Weights of a small image diffusion model: 38300 steps.
Rows from block 2 of a small image diffusion model, named by matrix and row number. Rows with one number belong to one channel. Each number is 200 + 30 x the weight over its row's rms, rounded and kept within 0 to 999. All counts start at 0. After the name is the row's rms in percent of the matrix's.
After each channel's rows are labels from the 100 images, of 14976 (inputs lightly noised), where the channel reaches its highest value: "strongest on" is what is common among them. Only what is clearly more common there than usual is listed. The data: histories of elementary cellular automata, time running down.
# convs0: first 3x3 conv (model.mid.0.convs.0.weight, 192x192x3x3, each kernel summed), inputs 128-191
# convs1: second 3x3 conv (model.mid.0.convs.1.weight, 192x192x3x3, transposed, each kernel summed), outputs 128-191

convs0.57,123,197,202,200,226,202,181,198,203,199,198,204,206,198,195,202,200,208,198,206,200,205,161,380,198,198,188,212,198,201,202,201,197,208,205,206,200,208,212,203,200,195,204,200,201,203,210,201,202,198,201,531,200,201,208,197,197,198,197,279,202,200,198,183,199
convs1.57,127,198,199,200,213,198,144,229,195,201,208,207,206,202,194,200,202,208,200,204,200,201,182,210,192,201,183,202,211,229,194,204,188,212,197,203,318,202,195,197,201,198,204,199,192,200,206,179,201,219,195,366,207,199,189,216,194,198,200,167,199,200,172,197,201
strongest on: 111 turns on; 000 turns on; rule: rule 129; rule: rule 161

convs0.113,049,204,237,272,227,184,197,221,186,199,200,187,192,212,188,198,191,227,224,206,187,178,213,204,199,177,209,206,204,179,77,202,217,191,188,254,201,352,234,205,201,214,175,198,213,158,193,211,246,210,192,232,180,171,187,212,205,271,224,190,186,149,203,233,214
convs1.113,136,209,211,180,194,201,215,204,200,209,199,191,203,201,204,191,0,205,190,207,208,193,206,191,205,200,203,197,204,205,169,199,204,196,199,216,204,481,200,196,201,203,209,217,299,199,206,196,215,294,208,212,204,201,206,205,189,188,198,196,197,190,201,215,169
strongest on: 110 turns on

convs0.69,034,211,207,189,199,203,166,201,225,183,195,239,229,319,201,261,182,226,201,210,159,206,254,178,190,198,179,202,214,211,210,205,215,294,195,204,198,189,226,196,210,191,205,196,201,217,197,186,192,168,207,219,202,207,265,206,180,205,196,152,197,176,185,211,181
convs1.69,070,186,204,191,200,182,166,190,200,198,211,204,204,218,228,190,198,208,216,194,296,220,204,214,206,206,190,207,248,195,185,201,196,201,188,222,195,202,201,196,202,192,190,179,200,201,221,203,198,186,178,218,187,200,209,170,274,214,208,192,185,168,215,216,207
strongest on: large cells

convs0.53,093,201,172,207,194,202,199,196,200,200,197,198,193,193,204,190,207,206,195,188,201,206,211,208,194,198,191,210,197,206,214,187,196,196,202,201,202,204,198,196,202,200,203,203,195,201,195,197,210,200,201,194,201,197,195,198,203,198,194,207,206,196,202,203,199
convs1.53,095,198,182,208,204,190,202,199,192,196,198,200,191,214,204,191,227,292,200,202,333,186,202,251,182,211,183,193,233,201,191,194,235,213,200,209,187,213,179,202,187,202,196,188,199,203,206,180,206,178,209,192,202,199,412,237,135,209,192,199,196,188,192,205,183
strongest on: 100 turns on

convs0.137,112,206,199,200,188,197,196,230,202,200,201,200,201,280,202,212,199,223,200,200,199,198,195,194,47,201,196,199,200,199,200,95,201,186,199,203,200,199,196,203,197,115,201,203,198,206,177,197,198,87,199,219,201,201,199,156,199,201,201,195,203,199,203,199,202
convs1.137,078,199,194,210,211,185,200,207,189,169,196,200,210,163,202,228,186,171,194,200,178,204,224,199,185,201,206,210,210,135,207,265,162,207,200,205,190,220,200,195,204,184,195,202,230,184,209,206,172,235,212,199,199,191,210,216,203,197,204,197,200,185,184,198,225
strongest on: 111 turns on; large cells

convs0.37,085,204,331,198,237,195,207,199,195,217,207,205,188,203,202,179,203,309,197,189,199,186,194,218,212,198,212,196,196,203,198,195,197,208,206,192,196,214,202,202,190,204,200,200,195,312,195,201,292,186,203,205,195,215,185,197,196,203,187,209,210,184,197,200,196
convs1.37,070,184,129,263,191,190,212,196,188,203,147,196,191,204,207,195,202,199,197,200,191,195,202,184,139,207,181,196,200,204,244,200,204,191,191,224,185,247,195,190,201,199,197,207,203,222,215,183,208,202,196,199,193,193,175,205,192,198,198,189,194,176,223,199,182
strongest on: 100 turns on; 110 turns on

convs0.3,081,193,200,204,205,201,167,199,201,199,206,202,198,190,201,195,204,216,196,210,207,200,258,198,218,203,202,206,202,205,192,228,189,179,203,204,205,203,202,184,201,195,200,199,198,206,197,195,206,208,201,153,204,210,210,192,198,195,194,203,208,200,202,183,196
convs1.3,123,204,200,205,220,202,199,207,201,207,204,198,199,205,196,198,188,207,204,195,200,208,460,190,190,201,191,208,209,204,199,189,189,203,196,204,451,206,202,185,203,203,201,192,199,201,201,195,205,200,214,188,202,195,200,206,199,204,204,187,197,214,198,209,199
strongest on: 100 turns on; 001 turns on; rule: rule 122

convs0.87,088,207,197,202,200,200,206,197,204,195,207,185,202,200,198,196,201,201,198,196,198,209,202,203,200,205,205,208,199,198,207,222,205,196,203,191,202,203,209,217,181,202,198,205,202,201,188,202,196,199,203,202,197,95,199,205,201,204,199,207,198,185,201,197,203
convs1.87,103,198,183,199,192,173,189,203,235,197,206,219,203,193,203,180,194,200,208,196,259,227,200,198,191,193,205,196,221,173,198,280,245,214,225,206,202,201,195,196,228,192,196,202,192,197,208,202,190,196,202,201,195,224,196,204,207,200,194,200,202,197,172,195,202
strongest on: 011 turns on; 110 turns on; 111 turns on

convs0.130,084,210,236,344,228,188,212,208,187,201,200,190,201,203,200,202,191,196,212,194,197,182,206,184,212,209,207,195,199,189,320,194,230,201,185,195,201,0,204,181,192,216,190,200,212,181,195,220,205,198,175,203,194,184,194,208,206,214,234,181,203,186,198,212,213
convs1.130,191,197,207,229,202,197,198,207,195,203,198,209,201,197,213,195,240,204,202,192,198,202,202,199,199,202,194,198,198,205,220,203,199,202,203,195,202,0,206,191,195,209,195,216,243,146,201,195,201,242,206,200,200,206,202,207,189,193,196,208,211,193,202,208,192
strongest on: 100 turns on; 110 turns on

convs0.39,056,203,204,192,175,217,156,201,196,221,190,192,222,208,207,210,189,186,161,232,206,193,222,187,183,198,201,185,211,195,206,199,202,140,199,366,198,196,189,265,181,206,207,195,203,203,207,205,199,192,223,210,209,200,206,201,222,389,202,184,223,174,164,203,200
convs1.39,076,225,176,208,201,215,203,198,209,199,199,208,197,203,197,241,213,195,130,200,201,204,202,192,208,237,194,219,216,210,198,194,199,199,196,361,177,203,211,357,200,211,214,206,196,209,198,191,197,207,202,198,218,199,201,199,197,222,205,199,193,223,197,196,189
strongest on: 111 turns on

convs0.125,084,203,212,207,240,197,180,205,204,193,200,203,200,224,196,226,191,203,228,204,210,207,168,204,199,207,193,214,194,199,206,200,211,265,197,193,201,196,210,202,196,219,187,199,197,201,66,205,203,243,186,200,200,196,249,236,184,220,200,288,206,184,203,195,198
convs1.125,078,211,226,199,220,218,156,187,221,191,202,195,212,220,203,181,180,171,185,197,185,205,199,202,256,165,187,223,212,193,194,191,210,403,167,181,169,199,206,192,205,185,218,117,196,197,0,192,193,219,200,200,196,202,206,183,213,214,218,246,202,190,199,193,203
strongest on: large cells

convs0.158,085,200,197,199,200,201,200,217,203,196,202,203,180,177,199,211,192,235,203,202,204,197,193,198,192,199,204,196,196,187,214,195,203,204,187,202,200,201,197,191,199,200,208,200,201,199,207,201,198,191,197,215,220,202,215,209,198,199,202,198,218,196,191,195,190
convs1.158,117,194,186,204,196,200,189,201,200,211,199,198,205,187,196,198,183,205,200,192,196,208,202,258,195,202,193,214,211,201,202,199,202,196,198,201,205,199,198,205,201,125,204,184,193,194,203,197,191,197,197,202,195,194,222,209,177,206,203,198,202,195,200,204,206
strongest on: large cells; 110 turns on; 100 turns on; 000 turns on

convs0.28,056,193,184,210,205,221,102,199,215,186,202,228,209,221,194,214,189,208,238,211,205,193,219,156,217,196,202,197,201,187,183,213,200,180,174,214,204,208,181,172,204,199,197,201,214,210,321,196,211,195,203,201,205,199,310,220,173,298,210,201,214,194,178,250,219
convs1.28,056,220,218,201,243,194,161,200,206,208,208,201,210,195,209,198,203,200,124,195,171,196,199,196,248,229,183,206,214,195,206,207,194,208,198,221,252,191,200,161,200,200,208,149,194,216,388,168,183,226,177,220,207,217,200,137,189,197,198,197,203,210,208,150,214
strongest on: large cells